config.toml
image_size = 32
cutout = 0.25
kernel_size = 3
stem = "single"
widths = [96, 160, 288]
projector_hidden_layers = 2
init = "xavier_uniform"
optimizer = "adamw"
beta2 = 0.999
Rows from block 8, named by matrix and row number. Each number is 200 + 40 x the weight over the matrix's rms, rounded and kept within 0 to 999. All counts start at 0.
# conv: 3x3 conv (model.blocks.8.conv.weight, 160x160x3x3), inputs 130-139, a 3x3 kernel for each
conv.10,180,195,188,211,208,209,212,218,204,212,251,190,248,312,218,178,183,155,205,225,188,256,294,222,183,198,164,243,247,255,226,232,237,240,250,245,197,222,206,206,225,218,202,196,208,170,176,220,222,227,227,208,226,228,176,195,211,233,333,255,187,265,232,161,164,209,135,148,169,184,173,157,196,160,179,174,191,220,177,197,208,133,169,189,185,236,229,222,267,238
conv.11,176,172,150,200,222,183,173,196,156,231,211,212,233,226,209,213,217,192,214,215,209,188,173,186,213,200,204,94,60,101,149,114,154,231,225,220,188,205,206,193,236,218,176,208,210,223,188,192,194,107,154,161,81,126,149,203,185,203,206,203,221,194,185,200,188,197,214,184,202,195,180,171,202,190,153,240,204,168,216,179,154,226,248,240,242,277,250,209,222,188
conv.12,219,202,217,182,151,149,196,173,173,208,219,195,216,270,226,214,214,173,133,150,171,221,253,242,169,207,176,219,241,237,306,378,335,240,255,241,219,224,195,228,248,214,233,233,224,147,162,146,217,251,215,206,207,203,232,276,246,221,276,247,186,199,194,173,197,233,191,217,247,168,200,210,156,169,179,138,169,172,168,202,192,171,186,195,201,186,204,219,213,226
conv.13,192,219,215,224,251,238,230,251,227,231,220,186,234,242,203,205,186,181,224,223,224,236,244,228,213,225,209,257,222,227,268,259,252,281,299,285,225,216,214,233,215,210,209,196,192,207,161,178,212,182,173,198,173,194,209,235,196,236,265,214,189,200,172,205,201,177,168,183,156,168,183,169,247,225,199,239,214,183,210,178,153,188,212,203,207,234,223,188,215,221
conv.14,210,209,239,213,236,275,243,263,270,222,259,211,312,316,209,219,193,154,201,231,224,356,369,273,279,260,178,265,278,259,262,270,226,216,205,226,214,199,188,210,179,184,165,163,181,209,210,192,226,230,220,193,194,202,234,221,200,292,284,208,242,241,195,179,223,208,137,201,210,123,181,165,205,213,204,213,241,224,206,228,224,155,157,173,171,169,226,178,208,215
conv.15,239,228,227,192,161,175,220,215,209,173,179,179,209,224,232,195,200,214,161,176,200,232,265,250,242,270,253,202,209,216,276,285,285,253,223,238,214,225,247,229,207,234,225,194,230,156,159,144,194,228,207,275,285,257,211,187,193,204,200,194,216,227,217,210,198,200,219,198,190,244,230,217,202,208,206,143,125,174,130,125,170,173,145,159,183,174,181,204,209,208
conv.16,169,168,167,189,214,203,147,163,144,213,223,188,222,229,193,193,179,174,247,255,236,226,225,159,186,165,138,166,188,194,112,80,64,128,109,132,153,164,165,178,206,218,176,180,197,195,203,191,204,227,241,115,115,161,154,184,200,238,254,259,221,195,219,178,142,152,152,138,138,142,149,163,141,159,162,146,174,174,166,140,145,156,152,155,203,215,239,198,220,229
conv.17,169,182,171,199,218,187,164,185,145,239,264,227,198,217,212,172,182,186,239,289,229,199,237,209,192,197,215,138,151,167,197,190,190,270,291,275,211,204,206,204,201,205,197,211,212,212,206,205,213,211,207,196,176,193,188,240,182,209,272,230,207,202,194,199,203,213,231,235,219,225,219,197,180,174,210,156,180,207,186,201,216,193,241,209,284,357,278,214,259,201
conv.18,135,121,156,120,131,158,140,141,164,159,205,175,187,238,200,201,231,208,147,168,148,165,191,154,204,216,207,187,203,191,195,212,179,215,214,192,221,231,188,254,252,221,242,248,231,237,239,190,224,230,179,199,196,174,176,211,144,195,236,169,210,223,172,204,220,209,180,185,174,162,161,181,213,218,192,211,232,212,160,201,197,177,161,145,168,174,166,163,162,144
conv.19,225,206,217,241,232,227,187,191,184,211,241,220,217,222,206,175,130,143,243,268,241,288,326,271,182,186,161,202,238,205,203,203,187,188,152,188,183,190,188,168,150,175,148,140,186,203,206,178,195,174,156,205,174,172,227,254,227,197,215,200,219,192,211,152,142,139,182,177,159,160,173,147,172,218,246,148,184,217,175,204,226,207,184,211,219,220,214,183,205,196
conv.20,186,191,212,182,193,213,187,185,225,202,214,204,207,184,157,253,238,206,287,281,273,240,210,202,278,259,228,274,267,288,208,186,167,164,139,125,187,172,182,173,154,158,149,157,157,232,225,236,166,165,178,186,202,211,157,146,180,180,156,165,213,185,192,221,240,194,256,290,238,246,250,223,192,223,236,154,183,190,171,191,184,184,157,181,173,164,195,169,154,182
conv.21,161,177,169,181,192,180,172,174,174,216,232,216,222,243,223,227,232,218,185,189,186,166,184,176,203,201,200,208,209,221,240,245,258,254,272,274,208,234,210,240,277,246,232,268,247,197,183,176,227,226,208,212,206,202,249,300,251,266,303,241,215,229,206,211,186,189,186,140,148,197,152,144,228,223,199,248,247,221,238,210,189,167,187,199,169,167,187,173,158,166
conv.22,229,234,224,189,169,168,179,166,164,196,174,191,199,195,214,189,185,188,200,197,194,174,192,175,215,226,200,218,198,179,182,202,210,182,197,215,255,238,217,270,258,232,246,239,215,214,230,208,230,266,238,219,237,194,133,187,212,108,208,228,135,208,211,159,179,212,147,132,211,153,144,207,223,184,201,244,208,245,247,212,226,119,147,199,83,99,177,123,134,175
conv.23,190,204,174,210,211,169,222,214,191,199,180,176,224,215,201,253,231,217,140,128,141,180,173,179,253,247,234,161,183,166,207,224,222,232,240,241,220,251,224,230,273,244,225,268,232,162,215,184,180,229,221,209,230,217,170,174,220,183,167,240,180,173,221,164,149,177,168,155,144,192,188,176,214,221,230,226,208,241,208,185,199,157,107,151,146,117,137,172,135,160
conv.24,199,196,211,204,201,216,184,180,206,190,215,182,173,217,201,170,208,212,211,204,173,203,208,192,189,219,210,186,189,170,191,214,191,243,239,228,209,228,229,224,221,245,216,222,237,216,227,217,245,260,244,221,232,221,244,232,173,269,261,191,239,239,194,179,196,183,197,211,180,222,230,191,241,298,266,228,293,256,215,270,229,255,242,175,271,254,181,256,220,182
conv.25,173,193,185,212,247,234,194,234,209,179,204,187,190,184,176,197,201,184,222,214,255,190,145,187,228,132,164,158,183,192,162,175,160,126,123,111,159,187,178,192,226,212,179,221,197,176,232,193,190,239,175,173,186,192,148,241,192,149,192,156,165,173,180,201,193,156,222,184,168,237,182,217,182,250,252,246,302,273,214,222,157,163,201,183,173,159,183,219,158,200
conv.26,165,219,213,137,200,198,127,183,184,209,209,190,212,196,152,195,202,172,195,199,205,189,162,177,232,216,203,208,199,177,207,217,192,246,245,224,263,228,168,273,225,177,256,219,169,171,155,128,160,153,168,182,178,180,204,236,198,201,159,186,201,187,161,179,164,163,166,144,161,180,180,196,299,246,155,309,227,150,254,215,184,209,215,213,184,179,237,218,185,233
conv.27,162,195,213,186,212,233,193,211,232,211,214,222,222,221,197,186,156,167,202,188,204,196,212,227,158,146,168,233,223,229,264,290,277,193,192,187,204,202,189,219,205,188,186,179,175,213,212,187,255,271,254,236,245,234,254,270,217,238,258,210,183,192,162,195,187,168,216,200,163,241,228,186,203,183,176,231,231,208,184,196,153,169,164,162,167,186,172,188,185,208
conv.28,186,180,166,151,149,153,144,140,148,223,191,179,234,216,205,237,226,189,195,205,206,197,213,206,216,229,196,195,215,217,202,224,241,220,243,247,230,240,239,216,263,240,217,245,233,182,189,195,189,202,203,216,224,225,149,100,151,151,120,179,214,195,203,176,196,220,230,252,243,216,238,237,198,176,151,195,144,119,179,149,120,142,107,148,127,124,146,154,157,183
conv.29,152,138,144,176,180,159,144,134,142,214,255,264,217,238,223,191,206,168,205,241,241,171,176,211,195,177,182,107,80,121,148,113,137,214,220,214,241,256,236,254,266,239,241,250,236,238,216,227,192,159,234,165,143,214,153,181,185,183,203,205,187,186,174,208,168,178,215,162,187,224,180,204,272,251,186,273,218,177,237,183,181,204,195,193,215,223,246,173,195,198
conv.30,179,182,202,147,153,177,169,175,195,195,229,179,225,245,154,208,234,180,176,171,202,219,210,189,220,222,193,181,200,194,214,226,188,214,228,210,239,256,199,262,292,210,270,288,237,177,197,138,203,211,186,189,211,216,241,230,167,258,204,178,222,202,185,191,160,195,149,136,204,149,130,185,307,289,179,313,305,180,238,236,197,212,135,179,196,114,202,215,172,232
conv.31,140,125,124,75,85,92,101,95,118,200,171,179,170,168,179,188,191,191,208,203,198,195,212,207,207,214,212,259,262,278,249,269,282,186,207,202,223,171,183,192,172,184,197,198,199,230,249,222,238,235,229,244,248,225,189,171,179,120,111,136,165,167,170,213,256,217,242,264,236,205,217,185,164,175,206,184,207,225,195,226,235,172,183,196,141,142,141,146,161,156
conv.32,186,166,167,163,166,157,190,196,192,161,171,201,152,191,208,158,204,217,157,171,172,176,194,202,201,221,227,120,150,128,159,189,196,164,204,204,172,212,210,206,236,224,230,230,212,139,184,165,164,193,181,203,210,190,128,218,202,127,189,198,146,195,197,225,227,209,195,173,190,148,174,195,200,228,257,216,246,268,210,223,211,204,219,183,216,211,190,222,210,218
conv.33,201,204,214,195,201,205,156,166,182,198,186,175,197,194,212,208,196,209,215,212,193,239,245,232,195,189,191,238,279,272,263,304,324,192,220,232,207,187,191,209,194,197,222,217,221,171,196,173,194,195,196,233,245,251,155,185,160,90,91,91,125,113,120,184,205,151,265,279,219,229,226,196,172,186,195,168,199,213,217,232,254,196,201,191,190,192,185,198,200,199
conv.34,209,213,219,175,192,205,205,205,213,208,234,186,223,251,208,198,214,199,213,212,173,234,233,205,234,242,236,210,216,205,230,248,238,247,281,261,244,227,217,252,247,227,224,222,210,222,237,237,242,246,239,231,238,247,201,229,172,241,271,202,195,222,163,172,173,173,166,168,167,201,205,184,249,263,242,251,277,249,206,237,210,204,240,197,245,261,215,226,236,202
conv.35,155,139,164,131,100,117,171,142,169,180,207,181,193,257,212,117,204,200,213,156,157,238,250,192,212,284,229,196,189,186,180,221,213,180,192,189,183,215,196,176,217,196,178,202,214,240,216,174,217,200,162,225,228,210,208,169,165,220,185,152,193,221,197,217,209,253,158,122,207,200,209,244,214,240,216,191,231,234,152,189,235,214,174,181,253,167,193,236,217,213
conv.36,176,208,199,168,213,226,127,175,170,244,175,128,254,199,178,211,192,174,275,255,216,228,184,168,222,198,175,212,161,116,165,120,89,166,134,113,187,127,120,206,143,160,184,162,157,181,182,217,176,173,217,186,189,210,185,103,133,215,148,171,189,169,172,186,218,187,200,227,216,205,189,195,191,177,218,185,202,219,168,206,208,169,148,183,187,144,207,191,126,174
conv.37,181,182,176,185,185,189,202,212,210,167,199,215,88,71,94,195,176,191,202,213,252,133,146,166,159,143,156,200,224,213,220,243,227,168,176,196,194,196,179,164,160,167,184,178,203,216,228,189,141,164,184,132,150,159,273,292,246,128,88,130,169,132,152,265,249,229,217,194,201,202,198,186,159,207,179,189,233,190,164,179,187,236,246,218,174,183,200,192,190,193
conv.38,141,172,180,152,168,187,143,164,175,151,167,172,153,163,159,177,177,147,143,142,151,153,137,150,144,151,133,175,197,197,194,230,216,185,170,150,191,209,179,193,206,175,183,192,173,224,242,208,268,276,256,251,270,248,207,256,229,161,205,191,133,169,175,183,195,180,211,206,179,256,242,216,199,245,210,213,261,232,200,243,216,139,184,159,115,149,122,101,113,112
conv.39,201,246,216,257,309,258,177,234,178,180,126,137,151,120,138,138,144,185,220,190,190,193,179,152,151,160,158,212,215,182,149,157,152,125,124,145,173,123,167,175,130,168,187,140,194,183,172,194,148,122,125,147,137,137,229,178,157,132,64,83,78,65,97,166,159,175,247,222,197,243,222,209,223,220,216,207,211,217,190,202,233,197,191,212,220,202,225,239,220,223
conv.40,197,163,192,186,176,195,183,192,190,199,205,173,166,155,132,193,169,179,201,215,194,155,159,151,122,91,112,157,188,167,216,216,196,191,174,168,202,176,181,213,177,201,232,209,227,152,168,156,149,145,138,207,198,169,287,268,188,212,144,97,211,155,144,175,212,165,197,240,195,172,209,183,158,178,147,194,208,173,198,209,205,220,207,187,182,157,144,193,188,183
conv.41,175,138,122,179,129,100,187,153,144,193,183,163,206,231,205,202,228,182,216,194,174,245,266,226,204,236,198,258,247,211,185,176,164,178,185,155,187,209,212,204,229,226,234,240,221,208,222,210,206,219,226,222,200,205,112,125,103,146,155,110,205,208,143,190,232,187,240,252,214,176,198,192,230,229,230,218,229,207,234,217,199,218,206,153,228,232,161,226,235,195
conv.42,230,236,239,165,146,177,174,178,199,206,163,165,225,212,202,251,243,212,186,184,202,223,209,204,242,251,201,242,231,239,245,239,244,205,186,172,181,193,191,202,201,214,217,248,227,206,204,209,180,217,231,257,276,267,201,181,222,168,152,240,271,251,254,195,198,189,149,116,159,230,202,211,205,198,178,195,192,202,186,217,213,115,138,158,166,186,202,229,227,231
conv.43,218,225,215,223,228,235,215,211,220,153,184,202,169,195,225,179,171,205,191,222,216,194,222,234,210,210,209,201,227,216,226,230,221,236,247,244,194,224,233,224,219,223,201,205,209,183,220,219,268,305,290,229,263,244,158,200,161,190,269,224,154,206,176,156,173,155,181,214,197,210,241,237,213,211,244,191,225,243,183,229,218,184,244,207,219,291,253,207,263,234
conv.44,187,224,223,180,218,248,195,230,243,160,168,182,188,153,136,202,170,185,221,230,220,241,241,214,213,220,221,212,234,224,201,207,184,142,151,174,181,189,182,194,174,165,216,202,183,200,202,151,224,196,152,224,183,117,178,183,157,128,131,154,136,104,151,230,212,191,226,240,208,247,270,226,237,253,205,232,252,231,242,250,213,191,182,176,181,175,189,187,187,185
conv.45,189,176,194,167,163,175,171,166,193,209,198,199,191,172,165,162,161,144,211,232,212,214,233,226,151,174,153,209,229,237,207,218,221,193,191,192,183,177,216,179,171,198,174,174,197,215,223,228,251,256,254,270,253,258,173,152,158,163,156,149,177,172,141,180,246,188,258,341,266,216,283,207,199,202,202,173,194,208,192,224,233,212,216,204,203,212,203,206,202,199
conv.46,160,220,192,230,296,263,201,249,224,208,207,205,176,210,245,190,214,219,217,205,181,205,213,232,178,214,236,176,161,180,199,214,223,267,290,274,166,167,181,167,182,194,172,166,179,172,87,96,139,75,99,186,152,160,171,203,176,193,247,226,179,237,213,229,175,181,250,197,182,229,207,186,164,169,169,124,130,168,97,118,161,214,259,223,280,307,267,233,257,219
conv.47,163,169,184,156,148,177,198,192,209,222,225,225,149,152,148,164,155,143,214,226,199,159,160,168,165,146,168,163,151,139,250,254,236,241,252,242,196,203,203,167,163,177,165,168,152,130,154,150,188,215,185,144,138,147,273,259,239,249,220,216,201,68,145,201,238,225,221,228,226,208,200,221,184,167,161,191,181,151,199,203,133,218,212,206,214,196,208,184,107,163
conv.48,169,138,176,120,120,119,159,161,161,209,225,218,227,291,245,212,239,212,162,173,192,200,239,239,229,259,244,164,189,192,193,236,245,200,231,247,265,285,242,287,330,241,261,283,234,218,230,212,214,233,233,198,225,219,162,194,209,188,226,228,177,205,217,169,181,221,127,150,201,156,164,185,267,250,218,259,246,229,231,190,202,157,158,201,156,144,195,182,179,224
conv.49,174,167,177,146,98,106,176,149,178,199,193,200,230,266,255,198,253,222,218,203,179,236,265,239,234,288,258,221,209,194,202,230,229,164,179,190,193,206,211,204,239,220,193,223,199,198,191,163,230,217,207,236,207,198,190,197,196,209,253,232,207,247,216,262,277,257,245,235,193,173,173,135,167,162,161,178,187,190,180,188,167,222,215,176,233,222,174,231,226,189
conv.50,197,197,168,194,214,189,203,224,202,200,222,194,159,216,225,124,198,197,210,221,188,201,227,224,201,237,249,151,179,186,193,229,238,207,244,244,175,194,200,155,204,228,144,195,217,194,178,203,197,190,193,208,182,200,186,249,178,237,290,208,204,218,184,231,238,222,234,210,180,213,188,174,137,178,199,127,194,208,120,185,167,203,234,197,255,266,181,230,219,169
conv.51,208,203,199,218,209,209,194,196,195,183,178,208,114,101,151,131,124,162,237,239,230,194,212,187,162,186,193,216,232,207,186,197,177,177,179,171,209,214,220,172,145,173,172,152,173,202,207,204,218,248,209,172,204,166,219,221,176,198,228,187,154,186,137,214,237,245,241,263,237,248,267,234,235,231,256,214,217,228,208,225,233,229,231,188,237,262,202,209,233,193
conv.52,206,268,218,256,298,262,233,264,234,136,125,153,155,169,185,234,220,208,167,131,166,185,169,172,223,221,202,202,171,180,201,191,187,203,206,192,138,135,150,154,165,167,162,163,175,173,173,204,211,211,236,201,206,220,148,145,136,188,199,191,180,196,175,108,103,113,165,155,159,203,209,212,216,202,163,237,226,202,203,203,180,167,196,185,205,214,216,211,221,210
conv.53,264,241,205,244,247,207,267,263,228,235,252,222,200,256,259,154,201,246,244,255,207,258,299,253,221,278,276,196,221,225,207,255,287,224,253,282,213,218,231,173,221,252,163,192,218,215,218,215,221,228,227,214,212,213,222,238,187,231,282,219,184,224,202,215,211,199,212,207,176,209,212,162,190,236,249,191,226,256,181,200,217,249,253,171,290,274,158,256,246,157
conv.54,158,192,144,278,332,261,207,266,202,256,247,230,225,223,243,205,206,221,287,286,258,281,282,281,216,213,242,246,251,229,241,230,237,234,227,218,206,196,207,201,190,207,201,192,224,184,146,166,133,78,116,170,146,167,198,207,196,190,220,217,184,208,216,222,215,198,250,233,195,240,244,191,172,164,137,158,143,113,156,138,150,182,193,182,210,258,224,204,241,202
conv.55,195,211,173,239,243,189,201,208,147,199,210,216,165,185,231,167,202,231,250,244,218,186,221,246,178,252,294,193,201,205,107,147,203,116,150,202,159,197,235,167,191,253,158,179,229,202,192,221,146,158,194,188,182,236,199,213,211,167,210,192,169,210,180,202,183,208,254,221,198,217,206,215,229,161,241,178,140,229,212,199,238,191,238,239,240,288,228,224,264,202
conv.56,237,241,247,245,236,243,209,231,219,181,204,196,236,232,213,260,236,209,149,175,188,224,238,241,221,213,199,235,237,229,328,317,305,238,219,218,173,175,180,197,204,204,197,220,211,161,164,148,211,224,198,194,172,180,235,255,228,222,231,221,200,184,183,231,205,217,199,185,190,207,203,185,154,140,157,174,183,178,190,178,129,165,181,189,155,171,175,180,201,205
conv.57,189,205,231,174,180,244,178,201,235,176,218,179,214,225,168,175,171,166,197,227,206,251,253,218,176,172,148,237,248,239,281,271,234,243,227,212,192,164,174,213,180,177,200,184,189,188,220,228,272,310,280,218,241,255,251,285,190,293,338,205,248,271,208,182,252,204,141,221,199,180,240,197,171,213,196,214,264,228,211,251,216,222,209,202,199,210,210,203,213,209
conv.58,180,212,185,213,253,236,186,226,210,152,145,179,88,109,129,137,129,152,195,193,239,126,148,181,156,160,161,190,196,205,182,186,169,187,189,166,152,141,138,113,108,112,114,104,143,158,162,163,210,223,207,167,172,144,194,183,179,182,216,206,108,120,121,183,194,202,208,183,212,211,199,204,248,224,195,224,228,221,180,190,206,170,201,202,222,246,239,195,216,204
conv.59,207,239,190,307,372,314,192,239,206,200,187,192,239,220,228,214,203,191,235,244,225,287,256,258,189,156,156,270,255,230,238,213,171,168,158,117,190,177,176,181,179,181,209,200,207,196,173,156,214,202,168,201,185,166,134,167,126,177,208,178,167,185,161,180,184,189,189,188,193,176,163,172,180,184,178,181,186,152,223,235,217,181,176,168,215,213,208,169,168,151
conv.60,184,191,182,231,217,209,217,199,192,197,208,193,282,319,272,254,276,220,187,192,191,217,239,205,215,260,203,230,234,224,245,242,253,246,247,247,198,207,182,221,242,226,208,240,221,141,110,144,149,172,182,221,200,195,183,179,176,234,303,256,277,303,240,173,196,231,146,138,179,156,133,131,189,149,147,182,163,191,189,201,198,170,155,190,166,150,184,183,171,169
conv.61,255,233,250,195,159,163,157,139,136,189,196,166,229,255,227,222,218,190,244,253,246,199,229,202,208,240,211,198,200,218,171,162,149,111,75,86,173,171,179,206,210,204,211,219,205,181,211,206,222,248,249,178,157,164,108,117,164,205,243,250,246,240,213,195,182,189,190,169,177,181,169,170,80,115,156,118,135,149,197,178,160,214,202,188,176,192,181,176,203,194
conv.62,177,231,150,228,296,203,148,218,140,225,193,205,231,169,214,229,159,238,240,235,226,212,189,241,219,182,260,143,158,166,168,131,181,199,150,176,184,177,215,186,176,233,180,145,212,207,172,201,193,144,149,188,183,183,204,168,230,203,139,225,217,145,241,198,170,223,227,236,188,198,207,166,209,139,208,201,92,210,219,141,249,184,206,181,199,249,192,200,245,183
conv.63,234,215,240,175,135,179,195,174,198,209,187,152,228,281,215,180,211,154,203,165,190,237,261,207,210,254,180,197,220,216,174,197,187,168,153,145,233,248,225,197,234,202,209,226,197,186,150,168,156,159,171,181,210,201,167,93,89,184,180,144,210,243,213,188,195,183,184,185,163,207,224,195,271,245,205,223,202,169,173,167,164,189,139,153,188,129,158,206,212,233
conv.64,207,230,200,174,199,199,161,183,185,214,212,176,231,236,185,194,231,190,219,185,182,207,182,164,224,233,222,223,222,227,225,235,230,199,202,211,247,251,214,257,278,247,228,254,224,201,229,222,229,204,165,221,201,163,159,182,178,249,222,186,225,228,212,180,172,220,161,97,163,204,141,158,267,252,216,278,281,243,244,209,215,145,116,165,145,108,131,159,147,155
conv.65,150,131,143,164,147,167,170,158,173,239,246,227,235,257,225,198,226,199,200,215,215,211,216,203,225,238,217,150,158,164,182,206,203,237,261,249,237,231,221,251,256,232,235,250,223,223,218,208,195,182,209,193,170,196,180,227,223,225,234,205,214,233,194,230,233,204,214,181,178,218,186,176,246,225,208,238,218,202,216,214,207,214,238,206,234,241,229,218,206,197
conv.66,243,218,265,138,67,143,177,144,179,208,199,184,245,294,212,177,221,179,292,290,280,260,273,234,240,270,202,254,247,296,207,215,224,94,120,126,177,194,195,198,235,213,164,201,185,183,183,179,234,242,215,184,182,199,123,153,175,206,225,207,198,218,201,202,262,202,176,198,181,189,197,186,151,156,149,214,230,211,216,217,220,173,199,197,153,163,209,161,184,230
conv.67,209,201,191,216,199,190,189,179,178,186,188,218,155,162,219,148,145,177,207,210,218,180,201,219,169,186,199,209,218,204,209,232,215,204,208,198,212,213,239,190,200,219,182,182,203,166,201,204,285,313,277,196,215,176,204,207,171,224,257,205,171,179,125,184,199,222,204,224,219,214,253,237,187,191,245,193,243,246,223,255,227,206,242,192,237,268,218,218,232,192
conv.68,194,211,183,213,243,215,196,217,171,207,241,243,201,178,214,201,163,190,191,272,227,162,237,225,204,203,223,140,148,157,197,173,170,262,256,259,214,206,218,219,171,221,196,161,185,212,200,216,227,221,217,188,185,186,181,249,205,186,274,224,178,216,175,194,210,166,211,246,204,214,240,218,169,165,244,156,142,217,160,150,204,186,276,193,239,411,291,182,304,230
conv.69,210,202,218,222,214,218,222,204,200,227,212,216,170,157,160,188,172,178,253,274,250,228,240,210,228,236,232,244,261,262,231,220,223,197,198,195,186,148,167,156,147,141,135,144,131,207,178,174,210,202,192,206,221,198,188,191,177,185,183,160,158,183,168,208,270,219,270,354,265,237,299,228,204,178,170,171,161,161,202,205,215,195,218,223,221,236,223,188,227,206
conv.70,206,212,190,276,303,273,186,199,167,201,194,204,137,154,155,159,139,146,251,231,242,214,172,196,197,170,181,223,204,201,222,211,212,243,251,250,143,151,151,117,127,140,151,149,179,158,135,189,158,157,176,171,198,196,233,228,228,224,240,226,178,196,185,202,187,205,265,235,232,232,218,232,204,209,170,166,172,157,210,211,205,190,174,198,241,228,236,187,173,179
conv.71,223,314,209,342,457,333,216,301,203,225,215,209,234,223,214,234,209,209,291,272,251,265,260,242,227,206,193,290,217,253,205,160,198,163,160,166,203,198,180,209,195,180,221,214,219,188,170,179,168,154,177,185,167,192,191,217,187,209,237,219,189,239,188,169,147,178,190,151,161,173,169,167,281,274,234,295,264,251,277,259,266,189,220,182,205,245,210,161,214,162
conv.72,219,284,247,227,276,252,196,247,250,186,166,165,211,184,202,220,238,244,143,178,181,190,163,166,240,202,193,140,148,156,253,242,231,282,265,247,169,182,193,164,197,215,191,223,240,63,120,133,125,136,154,179,153,168,118,164,237,171,177,231,179,194,212,225,189,199,248,203,183,242,202,206,143,158,204,158,187,214,213,229,211,202,244,254,257,251,212,259,246,216
conv.73,158,161,169,160,143,153,170,148,156,226,206,205,156,184,196,127,176,156,293,281,268,259,236,232,254,269,261,192,210,196,220,222,227,192,213,225,200,199,196,151,182,195,129,176,160,195,190,178,211,209,192,206,200,156,172,173,175,195,198,161,161,154,142,230,261,253,264,224,213,238,184,166,166,191,207,166,227,236,178,218,217,177,200,175,251,234,199,206,176,176
conv.74,205,243,197,261,323,261,213,262,196,232,230,219,226,193,203,186,151,182,231,251,231,271,258,259,190,152,178,247,248,226,273,232,228,240,221,223,205,182,188,192,157,184,197,175,201,180,142,169,201,150,159,211,166,175,212,202,183,184,189,186,144,145,160,202,203,159,204,220,156,221,249,179,191,173,152,172,130,93,185,133,128,198,217,203,199,251,233,180,221,211
conv.75,179,191,196,191,212,206,179,212,207,193,200,182,163,151,122,178,152,152,189,200,188,157,145,128,138,116,115,202,214,177,207,208,192,191,169,165,226,201,209,214,185,211,242,211,235,174,197,172,178,181,117,189,183,142,287,262,215,192,125,76,184,112,129,175,208,172,194,217,165,200,208,183,200,224,189,209,227,194,216,234,197,217,224,203,206,188,171,230,199,192
conv.76,145,160,152,166,172,174,168,168,172,199,241,198,226,264,206,214,220,205,172,187,144,175,183,167,181,176,178,190,188,206,209,200,198,231,232,223,213,247,207,236,278,238,227,257,232,233,227,199,254,237,186,239,225,203,235,275,167,322,375,220,239,279,198,188,167,146,204,146,100,247,190,129,211,242,210,217,272,260,208,246,226,193,176,150,188,200,142,182,197,143
conv.77,178,186,177,204,219,213,194,205,197,174,187,191,191,212,207,152,191,182,197,164,187,186,167,180,190,199,187,177,132,180,195,182,197,212,236,203,138,178,185,174,208,203,151,186,181,145,75,76,163,91,99,189,144,161,176,176,163,244,243,222,185,216,209,190,152,182,179,136,145,220,166,171,144,185,148,155,183,158,116,145,136,195,209,198,224,208,203,214,210,196
conv.78,186,202,183,197,207,188,196,197,183,173,130,161,181,161,207,211,204,232,161,168,164,186,181,188,233,226,239,198,216,194,183,185,187,137,130,148,180,158,212,202,188,249,218,206,252,184,199,169,126,136,95,166,153,99,170,145,186,110,85,132,166,149,181,222,234,229,211,199,168,199,150,159,193,212,250,214,201,256,172,173,247,192,205,204,204,222,210,223,226,224
conv.79,220,208,226,169,157,191,204,194,208,207,210,150,280,283,170,198,231,186,145,149,178,279,264,214,260,299,243,224,243,232,287,314,276,233,253,251,234,203,185,259,227,187,219,214,199,152,149,125,184,186,158,200,228,190,240,217,188,264,230,180,211,225,206,195,234,259,127,194,254,165,176,186,193,185,186,201,212,182,161,193,203,209,191,197,192,149,207,216,202,220
conv.80,140,177,147,201,259,217,171,232,188,185,210,206,224,226,232,173,169,176,252,248,251,206,201,207,153,140,163,253,212,233,173,117,125,187,170,172,152,164,180,179,211,208,180,201,195,149,127,165,158,134,180,171,135,173,115,144,150,236,262,249,223,236,225,187,149,186,199,139,154,165,128,137,115,124,106,118,131,109,120,122,120,178,203,196,213,251,229,191,231,224
conv.81,263,262,236,233,201,198,226,204,195,196,196,197,169,193,196,202,224,211,270,272,256,199,223,208,212,274,247,228,251,256,195,244,255,175,189,204,189,191,231,152,170,212,187,195,203,240,248,246,136,177,195,169,194,190,215,206,177,145,155,119,218,247,206,220,233,232,190,179,202,207,185,218,158,196,228,157,172,217,134,135,166,201,223,185,228,195,131,191,163,143
conv.82,210,228,169,319,353,279,217,239,186,224,208,205,196,195,211,156,150,143,293,273,259,285,242,275,167,121,150,285,267,254,206,189,192,188,179,185,153,154,168,143,155,160,160,152,165,196,158,208,193,179,197,190,186,200,208,189,167,204,226,201,173,190,168,178,161,178,209,206,198,211,210,193,216,197,134,188,152,110,218,185,176,185,190,202,222,244,250,187,196,195
conv.83,237,257,257,217,232,237,214,218,205,192,187,178,208,179,162,227,220,186,238,237,228,212,192,181,252,243,209,156,150,133,150,143,126,134,140,131,184,206,213,192,216,213,208,197,199,225,262,252,242,259,231,227,221,195,170,211,184,182,209,185,196,195,158,164,203,188,156,207,200,216,253,233,218,236,246,310,314,289,279,280,257,208,223,199,225,273,221,207,230,196
conv.84,167,158,171,145,139,146,164,149,179,234,217,212,191,194,177,207,217,194,245,245,247,202,206,202,193,221,201,246,267,284,198,221,226,141,151,132,213,210,205,195,202,181,189,200,195,250,272,263,243,256,235,210,229,213,156,173,171,142,151,148,203,212,176,209,244,216,230,260,228,207,226,205,190,181,222,192,189,220,179,187,195,165,186,188,139,150,131,150,161,139
conv.85,182,197,212,143,128,146,169,158,157,198,183,131,236,266,212,194,229,190,190,169,181,247,246,225,202,238,194,192,208,231,171,200,200,130,120,122,209,230,204,176,214,200,210,227,229,156,157,141,175,191,190,214,212,186,105,107,144,195,184,205,246,253,219,168,190,188,186,180,178,248,232,202,223,209,203,153,171,173,144,195,216,131,131,171,167,171,197,235,245,248